Weights of a small image diffusion model: 32-pixel images, 25.8 epochs.
Rows from block 6 of a small image diffusion model, named by matrix and row number. Rows with one number belong to one channel. Each number is 500 + 50 x the weight over its row's rms, rounded and kept within 0 to 999. All counts start at 0. Numbers have three digits each.
After each channel's rows are labels from the 100 images, of 14976 (inputs lightly noised), where the channel reaches its highest value: "responds to" is what is common among them; "lies over" is the class under the peak. Only what is clearly more common there than usual is listed. The data: rendered dice on a table. In brackets: how many of the 100.
# convs0: first 3x3 conv (model.decb.0.0.convs.0.weight, 128x256x3x3, standardized in use, each kernel summed), inputs 0-255
# convs1: second 3x3 conv (model.decb.0.0.convs.1.weight, 128x128x3x3, standardized in use, transposed, each kernel summed), outputs 0-127

convs0.87:546559507548484519459554535433580416488470362508493474659486499571516466573457421522464437501447511475481547525462573489485554581484565456493420455399468487542505550510494464479538574495490525502468474534442541484507468503632444510494497446455420588501515504542461474554524481582459546610496425446505512487590397485502464542505584499514509555532563603453509522556428468301460471468449536397488385537500458461567495529507542509619483543487446545508453546548476505466520496479494539480505447523445544496532494504604495542509529530521479457429378549477517526494482490469473595457479543473486544507475494494436462456460438548541583509517467544503487494484439467530516547447468389486531474503495464519554475516478520483555520460576544663539427629485496485385522518509489469
convs1.87:436497556512378521429478500480394507491496444515441562503496478467557505536371428491521429545404574528458518541498510550468519605411488509560460483442471497553539459495557507515443542460446514446534453448504548554505501536514557519452504490446560593441502458535483416511492455522507454480369502556535499478451532479552545415440547549541433415436498493532444488513479418444510530611622
responds to: black die (64)
lies over: die with one on top (34)

convs0.40:500518467497522519480492464523537495561460514451457469494450500563520516436507498483484474544451475475469497479462525494492537521531574484488477473517551482490482494504493499486548475468520534469480526518471475512510445484501458479491518423517501524476492474484478519478495497496508514513398512470513467487517505489543490476491475551502495523482509522476513504497479488525495658604479673480497370520546307670451498551566515601513443503505522507483476482514453496429594506716484438540591425456502472492503456516505476429455545512500523495515611495495522474512530533607543521503508419521573473565533492526535502447486490513510503465497403437516455565499471511539511521510462337508521489481496488487530526480580412566245520629515463517562553518594433426351555474526495524
convs1.40:533528434510544489461554502568521492534542581465482448535537430530598521480492513522509463440540611506465548471622546583541418499424475496496548439531533498535514552501637505565508473546457545447493509491450525441570445548465476420462502510567428580521496561492503587481626573499487492540492488613477422521583456459499544479494554515449549573551365473448503534424445497526485465526493
responds to: blue die (80)
lies over: die with four on top (34)

convs0.63:527501537476471453461477482495455492438568594499539576505489479502535470476450544491475545491515507479485512526492566513509509504506637499486510497524492529527497558530634507495509492472504499473478522468494544559450458447503558559520506509446501473582478522562548525452492523483252545501499560490489471477491451468482455511472484523485461484499512507508516521422495510492488393470495422462538502487581454558488522434440505435472459540475525555647500522500494531478482489553589416496505531509558450474493476499608491435528585498515456442491566495463556565525496489527518435451514567486474573508518496499458425526348421500408518484496490483467574459560557568512618550487498528538542553521483279446570434399501565407452526567625536540522474321415508547528482485468471502
convs1.63:423473472430476399478502515348504402495523424481560581486473546456453456448493581454532461512415498460464514533468573459487470437581486592506470465572490495521571553571445500577446500490460443485475502514515535515472562532542510563401433453498469505450494501521470538522494611522407543463534578500459564469416510488501509492506438542537389413436468558570390507540481473531498553442480
responds to: yellow die (68)
lies over: die with two on top (27)

convs0.10:502575419553518491476529453570450484474492490487460484565628582513451439446535495281587510467574443517534518479516502465517422545537562484511461536541441565446483463498499503483517559476491170488547417363440544524503520499519453410502510513523475463554453530543566545431423400513455447469516488531571493456280461429474436281540503504496561505479520397480490466454453436585574530482528517505492551536493511495514482526404492451496506511536525483466533530505523460554543532522523514552529524511516498474466524504522461450504493547488527514477494524475547507459507533533497513464549515535520535512498502501511459482507487501532570519516506526501495487572547504492535485481545528539530568446516511521505518531513481549547513543512500515513551534507521488527522492537538496
convs1.10:471529449460507503515479478488557580494436590436453505549509465495480496476456514494548519460585511527541542483478527474492616525551549525521537542496502522509544348558388562534483417499501464514459548495633464507556421518583548507520522541508475536554492648467573459461462535530542490596510542452535439500552462559478536432459504481515615430534587483473443517547645526506483463553503
responds to: yellow die (36)
lies over: die with six on top (29); die with four on top (26)

convs0.20:429549516500438523538529478564552558536446622566496538599487489423573474430540443529535579500430448440556569454456475403521554402539497575508421458657491456539506371452553463520519582579558424474527386518439398506552633513533425462559438486474421470550496534561449508423519467473515534589480566491393509545527534507537494478545434401524517449415454559571479513450648566601572489440578511491427506513492507520508482496487467524530487472502521477528408470483469493468492494499479525487497511497551476467531501457496506507531460464474470519465459489524483503460518528479415484445485555423471488487534448526423475492532527473550529494478490581410496512576510478482388422490518498521488516468535518513484540569606522502552362524537561558418513445527524545505533460572536464
convs1.20:484517435497452530520436451527557543414548573519450517461489554458571468466571434477616553528440495491511599446574469505479534584555447480588548438557540482506454424455488510525559404579468486506392465529590502531482557465432448568476452532533463448447519490462624548555525470492503543523501474588505422572529485490526454465501408568416455491572508515500510527468592539459563550507544
responds to: white die (48)
lies over: die with five on top (26)

convs0.68:481500542518523485492525418521487481466510534477530515543504509453523532443484591424472492510507483494514469514485527490559518443484446502501529470533523510478464605476470526461484538532529525506485557494494537509487559475485518510468504494567414504496483486466463502477477483476475474521542479512527528464499534526506495398489495569523478489435516526474486486479429513473533391494515387576558470545494617429709511586561517530522390424490425454399489489505532375482482543247525507514500448512574429456527543481519464526523540530528505550520455490434499497447487581486569462528499451550487556491349480505461549609474439490532563476527495508490558486466620563546501514458458496492536436552506461523545408471489542414523430575420419511488467517548646494497677594516553440
convs1.68:517473464489469549499553503507513435466543472519552567494508539490475533537520461425492503540496484556510421549520441519482540484494539504523497416544529477528474532476575586482516502586432481518528424495617456444585458543523489566539475532435491434471503444464498428499457384427452563493488611483569567487404563504374510617483419536475447473497579610571528536494509455358526560495544
responds to: orange die (47); yellow die (41)
lies over: die with two on top (25)

convs0.112:443522578550476464536480390365470541468548466377469518557558528524494459411527494394574529537470492515510297513561518387518461467489526506476553521500459466478502364511490563387561501513509446539515447343465521458462508499540504432473371567538478351472473481549526493511388304499493513502545496550508526483517597504437522488558510542493496450524348375496438426415638500501584513481514501523588541518578511471497493491500518538524535555537513517446480457471478524533544501504477504530503527424519532453490484506495480541531464505515549505458512454491495475533568506534470528402517564519483560494456512436500539549507528513541510538466591530529470497535541519515495449505518537577537533505557528551544425537510505522517540528482474546541525514512476520546503500554557563
convs1.112:475497475449499505422489554593578453491617549534444480496477445555489495553530469468528529484504490356529549464500540532499504494601532483440545532418526403410469521483514515543459492500454594452429481474603454561458578471389482531459513464485507474454480425427442509471570534561468495598486512398447470532444471577620528516488506558529504458403485479525553546565542493457515485579517
responds to: yellow die (40); white die (36)
lies over: die with four on top (35); die with five on top (34)

convs0.2:537503509500526491485522470499532503542486483521505507486479466526499487508488524492495499525510501500505523488507535505500492528510570525504508490526477471474507473496462491477514513493501505493512507506499497514452357509498491511531503536520476469511482509487491514493507495520494533485472527511508499503507499537528509518481474514499536499513473496496491502451531511495500473477529648512525545528469548500447511550532495527626537507518606513422440543492460499486504421475474487549517403536491489485486507505366540496478498529530546497494557465469496490506509477499500491516487587505472492461526479516439545422511521544521540479474522530504469491517455480541509487501521540563488549525371576599522532364488484625505541488472491489405432564000472473545488536480472521
convs1.2:467560500486536472513551467527429560538531509550482380475517486511503503549497484597494469474522438448629587543565447522534486441448565407426461478588493494537514459503533450439496563529488549484514521555505515546582549485456465480481473538448524518546494462462568450521543400437508523471518572489599573540575495535516555588454473487414477542344496411564484512433489590443451551569503
responds to: blue die (100)
lies over: die with five on top (31)

convs0.108:493486516531507513507500451512503500592340508479473474495475530520482488495492494498465432499489488482499495456500488498485488484515545498476478487510514485493503494477502534502552469455488529508488534546463496491518428559458457510482502441512515497476515493499488501515513500491596522513570517478513484462545493491518537502453512496476516489493502538482516500517510504505506534559559524527510394787500628529422506484601493525522466497542458511512400505515506474530677462280477534597491451502505573531501467504447453512481520518559534497490523491520562473501533517524538498472538518509548495495486379479511527523481481513483433444480464467591507477518527449527522501527487416513506505516434529546471535401482595514280507575542473493426486490566459372414510418746443464
convs1.108:502500495437445385490583537414536487531511520499556494445532557613435516508523501417575401514456483452400514535499538426471473454520497475483489504532543562453517465470563513501433539574460513507430497498502563516474530463496532444530564522529468567483500464515582482525509413571448536558438438513540465592425590426482513477444449587443515457540559519588446523497385559450480413396442
responds to: green die (62)
lies over: die with four on top (25)

convs0.88:474489493513498526505499455507524497664528522470478516507480511567523530478508465507486474507534472485491479483482480511486495500507437548483484498530473508487499513505467459500495446459495523482501502518482498454529371498485458505465495427481521500481502477492502497528499502499541509514616516487491484479511542490472527477493481423487487510462485514472510504495481484532479705626490408499522423401491759290512514475579507415464439501443499519476539498534445481649432597320490509537499485495486532543525484515444519449472500482552496485503497556521468486518482512545536467551485458515485539539515448484515501553532520552525488478504465460540448513532585487494531525527473393536521467480521504452499530612503526386709510630582443539534514487541459520386540450395443539
convs1.88:528400531532433512522433483446499573394529493561557577447489543508490558473593525403524478533497478507545431474386478446537578556577466489527492484482504544477478519531379439526488537470549481584551454477571512491506459585536505574502417555401484509462520549557525492552450482466590500448483566430466485502376577439485471519493392492565391501429507562483520520547482486537525503485553
responds to: orange die (43)
lies over: die with four on top (25)

convs0.74:510520538482525495495508449506539558524494501506492490509484489466460491500484546512487518536491484505474520495511544509491491502471591511517480486527491492514487403561507510475485502572498498497528524511517509524420318543500492535523501541371492490514501507508510513530502513483410523486492551495500507510514485520526535492459470545466507483552428518518486516377469506492514092470524401482544558548521462473500493542442509560494447484509491455525633459508620503527501507522499457483536472432553530474487475508450498516475502513509531506489473513514493540547519461564476422507527600455530524543510540496446515498556472499531483491454488469498520480451468585542511540471501552494320510405529528487530518457768478535497526514481499556533420502392496516560541457484526484
convs1.74:546542519482546426447549542512505604613465485532565410526490508540515550566458563489516366481537473460499540535550497482480523417476533458436410578516488496583536429505555474426481468495439587524471531463403525541531555474526470528452476481467431556505499538512458475498580478506477448492500582464581492473475542442483444551499518497419642543541553475514429486515478536419460422581376
responds to: green die (62); teal die (43)
lies over: die with one on top (33)

convs0.106:476487495465494495502499454499517554325524480527401515522485575551431510623505487521469488553518484471480509536515595500486454482474558524503515478513523537501461462136455533487496532425473532453460535503494502495396549511514474531510522520456494478542546513501512511490490572512485543503506566483504500450531485477516495493526488502495517466532433526532498518458504518478520348745519502518511528506445495506530516497580484529625464511542484492431576546473505510558516563532474459534437515482403463462520557499559484459525494549514503488466478482505521487507489557539494636478483310536481505494528456474526544522489489510490459404533518518541483376553474500513492512554560525493540443500519490563497441489474537452492491519455458436515414543474492501538551441521490553
convs1.106:488485506512546517501575481485446500600582455482425423535424520488534450508500513528534361481492450467572444538504550460508581552518614514329430512542522531470613425561482463498418451518499518469502501490481507524535553354502478461496478569489506453465444486453471571515435497462523479463473614500499514513578527449486549573506501512469577482506495487462555504500445573521479592570409
responds to: black die (100); five on top (67)
lies over: die with five on top (62)

convs0.64:536513501538447462523529392303475570476531536473457503599543515551465465424546563535589518473530466512509432519617525271530496501526489462520521476487447487502523431516480557511597536474503396475507432655468478463443494537552545375484481534500530497494528424538520523503330401496508479615478521507510466376168556442386551449516514526498495495487368468509463428445529391504513500511514489490496560502508552528505532521472484542514501523542523484481493452496510495535541497518508560520535493512522528505514491482487458512500510484493484505504520453469499539485473503530531531517493555483497478497520501504507523466487494464537538524486504548476454458472549519518550554510514574516541580459516533488527476501533523489509523495499475510500524509519515551572524518497528535
convs1.64:480604443456492531463506462483523583454458503457460545544474519577551511493526485500480532423490369541473452463499454499531455536539435421502533399503526569471503471452444549555393396513472446546494496534578457446517474517499553546528501545548514556530549485483418459491555565415495454496544538574624450596535405517471531434443568583497518457549551545590460511533557561531569528479579
responds to: white die (45)
lies over: die with five on top (33); die with four on top (28)

convs0.110:499483514519515502509500436523487479509539552501487529530502540533505498538511518496498461503505482483534490486515532494483505479484501481468508510515510502474510482495467431487559489548477509512504553527486595521495510473509506487532452489421543497470532468496520493446503510498629511542325539560493493462522505517493510493476487494505465466460505549467522499487511528524505545534431751507507447407437336617471507564533462639532452501530488542459439520508518485427544517777513559489482512525523498508537512490328496516470523522483433523491486506495463404510495508481511530547472435490510564505471381486510624471497523507540483472459496516504541482479471494465468537580485428549500501432443441550485517630464348574453540358422439537573459473537494500452534594424501471
convs1.110:464457480516584571547460408605535557512540551471492510495525524583556492446551435495428574475536493441578528476546536562529512572449517396555523461392532504475503504475542521441634459499372538507508468514466451454489500467458482444512463546558486515538512495410512525478575489512555468576485491569478506488558496544542546418501528508494541596494415375435512511387488524597458537534462
responds to: blue die (96)
lies over: die with one on top (43); die with two on top (31)